config.yaml
arch: "tc_resnet"
model: "sound classifier"
dataset: "chords played on synthesised instruments"
train_examples: 52083
gain_aug_db: 10
time_shift_ms: 50
n_mels: 40
hop_length: 160
input: "mfcc"
spec_augment: false
win_length: 512
targets: ["inversion"]
num_classes: 3
norm: "batchnorm"
activation: "relu"
channel_attention: "se"
depths: [3, 3, 3, 3]
kernel_size: 11
stem: "single"
widths: [96, 96, 96, 96]
label_smoothing: 0.2
loss: "cross_entropy"
init: "trunc_normal_002"
residual_init: "none"
optimizer: "muon"
muon_scale: "match_rms_adamw"
lr: 0.0064
momentum: 0.95
nesterov: true
orthogonalizer: "polar_express"
adamw_lr_other_params: 0.00085
grad_clip: 0.5
steps: 11600
batch_size: 128
epochs: 28.5
lr_schedule: "wsd"
decay_fraction: 0.2
final_lr_fraction: 0.05
warmup_steps: 580
weight_decay: 0.05
adamw_weight_decay_other_params: 0.05
Rows from block 6 of a small sound classifier, named by matrix and row number. Rows with one number belong to one channel. Each number is 128 + 32 x the weight over its row's rms, rounded and kept within 0 to 255. All counts start at 0. Numbers have three digits each.
After each channel's rows are labels from the 100 clips, of 14976, where the channel reaches its highest value: "strongest on" is what is common among them. Only what is clearly more common there than usual is listed. The data: chords played on synthesised instruments. In brackets: how many of the 100, against the usual share in percent.
# convs0: first width-11 conv, stride 2 (model.blocks.6.convs.0.weight, 96x96x11, each kernel summed), inputs 48-95
# convs1: second width-11 conv (model.blocks.6.convs.1.weight, 96x96x11, transposed, each kernel summed), outputs 48-95

convs0.80:131118155142091132095132120098154140106186107033135150157102107081149077163166092118118084099063123135135067052118108172083051107100140127172117
convs1.80:085133149099103102126089124165122146072124147095144168099161174118135070135127096207190139089070148138104081128119111104119123123162067176118098
strongest on: inversion: second inversion (98 vs 30.4); arpeggio (79 vs 50.1); playing: arpeggio down (54 vs 24.9)

convs0.11:136104132123114158108081155091120190033166139133143157151133134105168147110152151084119158121117099139140131093080123128121065122096179138163092
convs1.11:075124103196105100149056108156128110148171133137127106150129121107126144080109122173188077068178164061068036172131070132133109174081141127144131
strongest on: inversion: second inversion (96 vs 30.4); root: G# (27 vs 8.1)

convs0.86:124127119089091118082111130158130160107180133141061084155136138090145222124132122135117067119113149152107108147094118101114162123112105136103096
convs1.86:147099077147148116133160119124094093122157130161089148100076099121102109112135129189139088131081117126150188141176086067048116118118144082133142
strongest on: arpeggio (85 vs 50.1); playing: arpeggio down (70 vs 24.9)

convs0.19:077138113095124066143136170184113087105146096148148154097091159116144027108092124166118133126132110065173208150130129155104131095136137081110159
convs1.19:075134142196185094161137133170108107054132160107160123160131108105113108075103045160060122150125129082127117064180160127160149157113166148100148
strongest on: inversion: second inversion (77 vs 30.4)

convs0.79:168111119119107115072113126152170090119118091170176098115103105142136133158079135138147138110155173079152163192172141160157091117115151133120171
convs1.79:112118114074082117134131120129134146108144147118166101171165130099137073122117130137046081146164163100095129075155165058111126074193085117109148
strongest on: inversion: second inversion (81 vs 30.4); strummed (60 vs 24.5)

convs0.28:121118091175101161114129204152089133144139153116139129124090090124136166164081171141169135148137127142167166139110100079131135110123090141081121
convs1.28:093120196167147075092135121159108148108143165139118145120111099083116083160173117111069162107158154103101141160145116143107137098066090103086149
strongest on: inversion: first inversion (95 vs 29.9); strummed (50 vs 24.5); marimba-like (35 vs 8.4)

convs0.55:153073095155133085159102153127132088175161146060074115120149075146142135147111072114156070116129123151161131202127116057094098134128140149147034
convs1.55:083181156096160096131129061175129130164109124069106116141105173107113124089141165133119113124098170128055114124170178120163122103102103079114095
strongest on: inversion: first inversion (87 vs 29.9)

convs0.23:138118133117132146181169065169083084152097137120086147119068172120161129157158126136123122142076223138084123124117104192126157164165154148129100
convs1.23:086123068107172098128097135129150140172158119138104099085111116107119084169106128136129172111179161138094128167103129118124093160145062169150179
strongest on: inversion: root position (98 vs 39.7); power chord (88 vs 8.7); instrument: vibraphone-like (29 vs 8.1)

convs0.64:094144147143156126084110141152144123182180137095079155090141140091124132119142148112119096075130069121133153054166147155173098075059090125092148
convs1.64:142145148074095104138169206114138163144148159139190164136132104141136145058103143175098142152109168142182189157137153143134058167114157124146128
strongest on: arpeggio (92 vs 50.1)

convs0.26:075142112131152106090080061140172169081116086151133130121123143115108151080159179069149073136155099149153052147109163104111103128145105137158133
convs1.26:099111084122086095145100134087123114114138161118136161125094073112142092101146215139137142152111185137109087130117104152119029104094159116165127
strongest on: inversion: first inversion (87 vs 29.9); arpeggio (79 vs 50.1); the note F (68 vs 29.8); root: F (45 vs 8.4)

convs0.35:142149108123126168102139142141203130112176110147098093134125113119162229133108116136168130110158158160110147168122134165157101075103070107077157
convs1.35:131093128106071115128077100092142159081157156145153178046148126111177152159133121118087074171071134153108089116077197058129115119167146151132154
strongest on: inversion: root position (80 vs 39.7); playing: arpeggio up (60 vs 25.2)

convs0.16:100124050130118120147125084116179114102108117137131101081115183159173204068157171097122063126096082110140131166106140105113101136058132139155113
convs1.16:106113098145107140094140141156107118054120103172113208153139152052129172106118171147118136164099159082120158125088145130113125135097144125087114
strongest on: inversion: first inversion (95 vs 29.9); playing: arpeggio down (57 vs 24.9); root: F (33 vs 8.4)

convs0.59:125117129077096150057093112105132094070106088109104174147047130087104098120085113191136128152150118111058156115079089163103112177144161050159095
convs1.59:132152096179122108090130145081146147104074183137162102129121103137079147167118145162126084128128154114104086071089171039128060130135069157155093
strongest on: inversion: second inversion (86 vs 30.4); marimba-like (25 vs 8.4)

convs0.8:108135117143128092115150132154132126186103109085171159122099088069143115113133121142144167143126123145132167180119062067106119142161116164201168
convs1.8:198100128128100096123197089125098172125116140146125090134153119142160094142145147095092111111107211165101148150155161138139157068114195157109157
strongest on: inversion: root position (91 vs 39.7); vibraphone-like (29 vs 8.1); root: D# (29 vs 8.4)

convs0.10:151115117153088119137152114086156187171176118134144083125112082123196154141068135151093161104082075149109132096123082148131115144128093151114114
convs1.10:136121109156187110096077090124034093106200127105120100082092135144131106122171134092019152163119146107168155150142096139137105121065154150158140
strongest on: inversion: root position (97 vs 39.7); arpeggio (92 vs 50.1); playing: arpeggio up (53 vs 25.2); root: E (36 vs 8.3)